A small contrastive audio-text model, trained from scratch.
Model: 9.25M parameters, encoder arch crnn, encoder norm batchnorm, encoder activation silu, encoder depths [1, 1, 1], encoder widths [128, 192, 288], text encoder layers 6, text encoder norm layernorm, text encoder activation gelu.
Training: muon at rate 0.014, batches of 128.
Data: trained on strings of digits, spoken by a formant synthesiser in many voices, 39062 training examples.
Rows from block 3 of the text encoder of a small contrastive audio-text model, named by matrix and row number. Rows with one number belong to one neuron. Each number is 128 + 32 x the weight over its row's rms, rounded and kept within 0 to 255. All counts start at 0.
Before each neuron's rows are labels from the 100 texts, of 14976, where the neuron reaches its highest value: "fires on" is the input token at the peak. Only what is clearly more common there than usual is listed. The data: strings of digits, spoken by a formant synthesiser in many voices. In brackets: how many of the 100, against the usual share in percent.
# fc1: MLP up (text_encoder.blocks.3.mlp.fc1.weight, 1280x320), inputs 0-159
# fc2: MLP down (text_encoder.blocks.3.mlp.fc2.weight, 320x1280, transposed), outputs 0-159

fires on: "eight" (78 vs 6); "two" (20 vs 6.2)
fc1.145 [104 132  66 102  91 147 197 114 156 121  76 159 148 155 155 155 153 185 164 120 135 108  82 121 162 136 115 149  92  51  90 135 157 109 175 109 152 155 137 115  95 141  86 107 115 138 115 176 141  89 145 176  97 189 123 123 162 148 166 157 111 113 159 206  93 145 170 134 129 134 103  95 137 152 162 161 163 163 199 152  89 183  42  89 120 124 133 179 118 132  65 165 161 112  65 140  70 177 108 120 198 125  88 140 166 136 104 156 143 127 130 103 129 129 134 143 154  71 146  91  64 125 155 148 126  45 180 129 138  81 132 109 129 151 147 109 161 165 120 159  84 163 165  88  96 130  62  79 114 132  85 142 118 147 102  99 101 132 104 138]
fc2.145 [139 132  98 135 172 117  81 131 103  88 160 125 139 110 140 102 104  93 128 169 134 140 181 131 147 129 123 120 205 148 194 144 123 178  95 148 126 132 122 135 163  53 125 163 149  85 133  58  92 158 152  78 158 116 134  96  63 133 152 118 156 139 117  82 150 149 121 117 171 104 197 155  72  69 106 138  92  85  88  94 187 118 203 176  91 102 138  65 144 125 213 139 117 118 179  97 170 119 151 118  95 105 156  78  42  98 165 101 131 157 113 114 149  72 109 132  82 220 140 110 140 109  88 112 117 157  87 137  97 178 185 119 138 130 108 154  60 127 148  71 189 109 104 122 149  91 185 138 100 106 130 150 155 115 121 111 160 128 156 110]

fires on: "eight" (100 vs 6)
fc1.660 [116 138 178  83 120 112  65 151  75 172 137 148 177  81 194 133 152 109 127 161  95 112 125 124  56 115 131 167 162  86 159 129 133 106  97 109  90 122 113  59 143 146  93 152 152 128 158 164 168  40 139 141  94 136 177 166 104 115 100 141  88 210 163 155 124 128 102 149 149 175 142 119  68 138 150 117  96 146  98 158 135 126 133 106 109 112 144 118  90 112  84 109 135 129  65 104 135 124 111 112 138 122 148 117 162 126 112  97  57 139 172 119 122 114  95  98  75 136 180 111 113  85 186 115 132 156 106 157 115 130 151 129 103 163 104 100 204 195 125 141 148 105 121 132 194 121  77 142 144 108 117 145 134 172 168 194 113  79 140  97]
fc2.660 [103  86 136 112 132 153 124  74 141 170 130 128 117 119 106 124  16  90 142 174 162 189 108 120 127 126  85 113 123 152  91 148 130 141 102 107 132  82  94 156 162  73 110 115 126 172  96  90 124 133 111 176 136  92 165  84 152 156 197 166 113 120  98 150  71 167 125  77 161 126 141 137  91 175 124  55 103 118 142 100 119 161 133 131 106 101 136 135 175  53 194 130 163 161 165 124 165 153 143 100 170 156 147  77 106 130 133 163 143 124 145 145 125 132 131 124  78  96 142  92 155 133 142 175 152  81  76 143  78 121 130 142 139 180 104 167 177 107 119 109 153 101 168 134  95 103 161  99 105 127 116 153 112 139  68  49 140 196 158 106]

fires on: "eight" (100 vs 6)
fc1.215 [123 106 172 110 151 114 155 128 125 190 170 126 107  96  92 127  96 161 113 117 147  86 112  89 123 205 105 133 144 174 104 137 141 132 110 162 160  81 117 156 125 157  70 135  75 132 108  80 118 136 163 177 186 139 125 168 102 108 130  73 115  96  85  99 188 135 134  71 124 132  61 122 135 106  54 174 122 128 147 124 137 134 145  93 160 194 109 147 127 146 151 114 138 134  98 119 117  89 103  80 171 159 157 109 118 108 124 107 111 128 103 156 118 137 164 174  85 117 126  84  99  82 155 186 170 111 159  94  83 131 119 127 125 157 146 133  96  96 116 118 177 156 122 120 135 149 108 166  58 103 141 139 221 153 171  69 173 129 181 115]
fc2.215 [132 172  66 112 132 137 108 201  21 136  51  99 158 159 130 117 150 123  83  85 159 178 132 102 124 169 218 131 152 181 116 128  99 126 111 139  66 100  59 125  78 112 128  45 146 196 170 174  58 155 121 140 138 108 117 186 137 126 172 125 168 154 145 162  79  98 135 115 129 157 143 121 114 142 192  86 176 102 122 126 106 129 132 100 146 134 104 113 105 144 154 115 155 157 118 139 131 167 149 112 139 144 111 142 132 124  99 119 122  81 122  60  79 145 122  95 186 143 138 132 156 175 175 101 125 114 105 142 167 115 112 128  80  86  81 112 118 153  98  88 107 131  96 140 100  93 135 116 175 132 130 116 104 106 105 131  58 151 156  97]

fires on: "eight" (100 vs 6)
fc1.205 [147 148 103 125 107 129 105 128 122 138 150 129 130  94 160 112  91 165 104  74 115 142  90 137 100 148 136 166 117 137 114 144 121  30 116 145 124 115  90 112  89 165 105 149  99  74  80 130 151 126  88  60 172 139 138 152 162 110 177  93 103 145  80 129 167  96  98  97 140 121  95 178 131 129 138 185 145 120 156 144 203 136 145 168 137 109 183 133 107 144  79 112 148 110 109 158 114 161 130 132 134 187  88 105 106 172 199  85  78  93 200 116 129 161 190  85  94  69  87  90 104 157 143 135 177 135 115 133 111  97 131 127  64  80 121 105 192  94 101  93  97 135 148  88  55 117 161 166 131 111  87 121 118 141 120 181 142 129  97 142]
fc2.205 [128 180 101 176 163  69 113 141 141  70 158 127 179 148 137 135  68 119 103 143 143 137 149 164 151 135 137 175  70  92 127 100 167 189 162 120 107 117 110 139 166  93 136 149 156 119 148  68 113  57 139 171 150 173 121 126 160 154 142 145 125  94 123  93  75  93 152 150 119 117 133 135 120 116 173  90 135  90  92  18  75  95 137  99  71 126 138 123 160  74 193 118 176 100 113 108 132 147  83  99  74  95  97 126  79 136 122 154 130 171  63 182 132  53 109 118 136 148 164 183 115 151 121 190  92 113 126 129 140 155 165 126 132 113 115 159 148 162 160 101 137 126  97 129 136 145 118 115 112 110  93  91 121 182 170 125 147 126 160 158]

fires on: "three" (100 vs 6)
fc1.304 [129 146 112 117 175  99 122 126 129 166 112 167 115  97 169 157 105 103 116 211 134 116 120 158 139 119 148 136 125 176  99 136 107 174 166  84 140  99 151  74  99 105 109 135 115 181 108 158 120 155 121 114  86 177 123 179  92 170 126 154 173 140 129 129  90 103 121 114  92  60 170 131 163 112  87 150 113  56  39  90 121 172 157 161 102 105  97 169 119 115 145 140 178 143 135 154 146 149  92 165 140  94 110 142 141 125 155 127 191 126 158 135 120 128  69 124 103 172 126 109  89 119 123 100 109 148 121 135 104 104 172 115 126 138 153 156 136 137 148 158 122  82  69 140 172  81 166 110 125 145  91 102 112 129 153  99 184 127 143 106]
fc2.304 [103 116 122 137  47 144 100  65 132  96 146 136 125 146  93 137 156 135 103 133  95  97 152 109 134 131 156 158 158  86  99 138 103  95 190  91 102 126 135 190 132 200 153 107 115  95 117 157 152  97 133 118 147 126 113 150 140 102 132 106 152 130  82 114 153  62  71 118 139 119 117 172 124  84 103 158 113 112 140 114 130 125  90 165 114 154 119 147 153 176 176 127 127 137  90 146 109 165 103 123 115 138 116 129 126 135 120 104 137 143 157 123 185 151 152 144  98 124 212 144 155 151 133 144 200 134 113 118 111  87  89 140 165 124 161 160  59 173 112 103 107 133 159 157 160 149  72 160 141 148  95 160 138  95 182 103 129 132  81  96]

fires on: "two" (100 vs 6.2)
fc1.765 [148 154 159 119 182  96 123  99 123 153 125 165 146  97 122  67 147 119 158 130 177 134 123 130  98 155 111 141 157 142 116 130 111 104 110 129  75 107 158 196 155 154 167 135 111 122 124 156  99 168 145 102 153 137 166 148 133 137 117 122 120 132 163 161 133  99 123  96 146 137  99 143  85 147 113 174 138 115  97 154 137 175 119  97 137 166 103 101 148 137 117 100 140 153  93 129  89 182 118  88  82 192 173 132 136 100  77 157 160  96  86 121  62 190 128  84 136 203 127 164 136 150 105 144 138 166 165 121 137 111 129 101 108 109 167 103 124 134  95 101  81 123 144 151  87 100  98 191 160 110 112 140 101 127 140 209 116 178 113 115]
fc2.765 [ 89 165 109 129 110 122  98 115 117 187 131 146 149 130 122 143  85 129 119  50  62 126  81 160  89 184 127  99 107  68  97 107 154 175 144  77 144 176  66 108 154  72 164 124  87 146 133  29  88 113 124 130 171 118  90 151  93 118 161  68  99 152 128 137 138 144 127  86 137 188 134 132 146 166 117 113 151 194 121  82 107 130 164 124 105  72  80 126 126 104 135 104 159 140 180 101 153  88 159 135 105  88 126 125 155  93 122  71 136 147  70 121 154 109 133 124  60 129 107 129 160 149 122 152 177 135  70  23 129 111 167 107 128  79 136 155 108 184 176 137 185  94 120  68  79 117 130  99 118 159 190  92 166 134 147  99 142 105 113 101]

fires on: "eight" (100 vs 6)
fc1.34 [140 112 153 116 101 103  79 154 119 147 168 140 156 118 186 116 142  87 125 150  60 127 102  84 156 121  87 158 126 103 157 179 127  85 150 104 159 148 110  76 105 127 162 167 127 134 111 129 121 171 101 182 171 129 109 109  67  69 158 119 132 126  95 106 166  97 142  93 140 104 130 133  60 149 118 141 175  68 120 190 135 138 155 187 197 118  90 147 147 159 139 138  91 129 124  90 170 130 132  69 146  90  70 152 107 143  95 151  94 151 128 176  82 170 194 145 165 132  98 109 167  72 129 202 140 105 104 144 128  86 159 128  95 230 110 122 109 132  74 145 112 118 186 183 121 165 123 105 121  89 117  92 151 123 116 126  93  75 116 125]
fc2.34 [112 135  90 169  99 124 104 100 197 139 179 140 192 104  46 122 111 123 127 101 186  87 134 159 130 100 124 135 199 117  71  87 177  76 138 102 150 139 127 133 115 143 114 118 150 179 129 107  89 125 122  80 130 161  99 107 189 154 128 162 141 128 117 152 145 167  77 211 149 132 163 186  79 146 102  53 147 156 117 104 122 157 100  83  66 157 161 157 125 132 151 135 170  97 178 168  90 141 144 127 123 106 138  74 170 134  97  75 160 147 110 142 139  87 154 154 100 147 138 153 111 178 140 114 121 141 155 133 130  87 144 128 133  86  77 115 153 188 150 114 156 132 132 184 136 117 130 191 149  98 143 168 188  88 165 117  75 117 174 143]

fires on: "three" (100 vs 6)
fc1.107 [123 139 158 106 168  99 148 102  73 153 150 136 149 118 159 113 118 143  88 135 128  79  78 133  71 117 127 176 166 119  72 182 117 194 122  67 118 127 130 168  70  87 120 119 131 164  84 138 129 141  90 156 144  91 125 142 126  87 105 152 111 160  78 117 165 209  79 122 155 104 135 115 131 128 131 142 131 155  58  93 104 117 131 189 131 131 119  97 110  77  95 127 151  85 131 166 119 183 108 102 157 101 162 181 159 149 179 110 116  70 185 110 168 147 140  76 121 141 114  92  90 154 109 114 164 122  90 111 176 117 171 140 151 120  85  93 165  82 118 190 134 151 161 116 168 152 149 111 147 106 149 145  78 154  81 129 157 129  92 144]
fc2.107 [ 85 121  84 125 109 125  82 129 126 147 118  80  96 107 125 206 102 174  94  87  88 134 128  92 182  78 108 138 117 138 196 109  86 127 111 153 143 130 125  67 121 130 132 161 143  97 139 142 111  82 162  88 146 162 185 122 108 174  75 134 120 123 121  75 116  84 156  53 124 143 175 190 171 199  82 113 101 123 187 145 120 106 148 122 124 150 107 149 130 128 125  81 131 161 119 141 131 135 182  73 113 134 101  78  77 124  98 172  99 147 124 180 110 187 135 153 154 153 146 177 190 103 192 116 130  71 154 124 150  79 128 144 133 123 158 153 111 171 155 139  90 104 128 115  94 158 103  71  80 139  82 113 146 126 134 149  68  94 169 123]

fires on: "eight" (69 vs 6); "nine" (31 vs 6)
fc1.167 [134 118 162 123 114 130  81 102 142  98 173 128 144  65 138 184 122 149  89 125 124 169 156 106 156  73 133 153 168 158 146 123 127 108 132 146 154  89 178  65 121 143 105 122 141 121 128  63  34 110 145  80 139 140 142 131  42 141  99 129 142 156 104 116 120 154 178 148 123 131 114  98  95 143 136 120 152 122  33  72 151 146 132 108  63 141 100 109 133 133 108 119 139 120 130 139 117 150  95 155  84 119 158 106 160  77  70 140 134 114 120 192 165 130 129 166 171 114  82 122 159 166  67 150 163 138 112  80 130 110 157 155  32 149 169 162 142 145 148 120 171  78 129  77 122 207 161 115 123  92  86 109  99 152 131 145  86 113 146 157]
fc2.167 [133  82  48 152 170 157  80 154 138 122 153 129 152  95 122 114 148  86 180 146 169 150 105 153 143 148 121 118 127 171  57 108  94 108 146 134  89 124 114 141  95  97 155 135 124 158 164 127 122 142 156 103  70 130  52 153 177 104 106 114 115 110  89 189 146 115 108 114 137 155 107 147  90 135 153 111 161 113 164 172 107 187 112 110 135  89 131 200 102 162 164 121  59 127 190 167 112 153  87 119 179 149 113  85 133 153 129 129 136 116 103 103 134 145 141 155  84 158 204 121  82 114 203 119 146 100 186 142 140  79 129 180 102  57 117  96 131 136 104 117  87  77  62 187 119  66 132 110 170  86 184 149 206 126 121 107 160 147 178 100]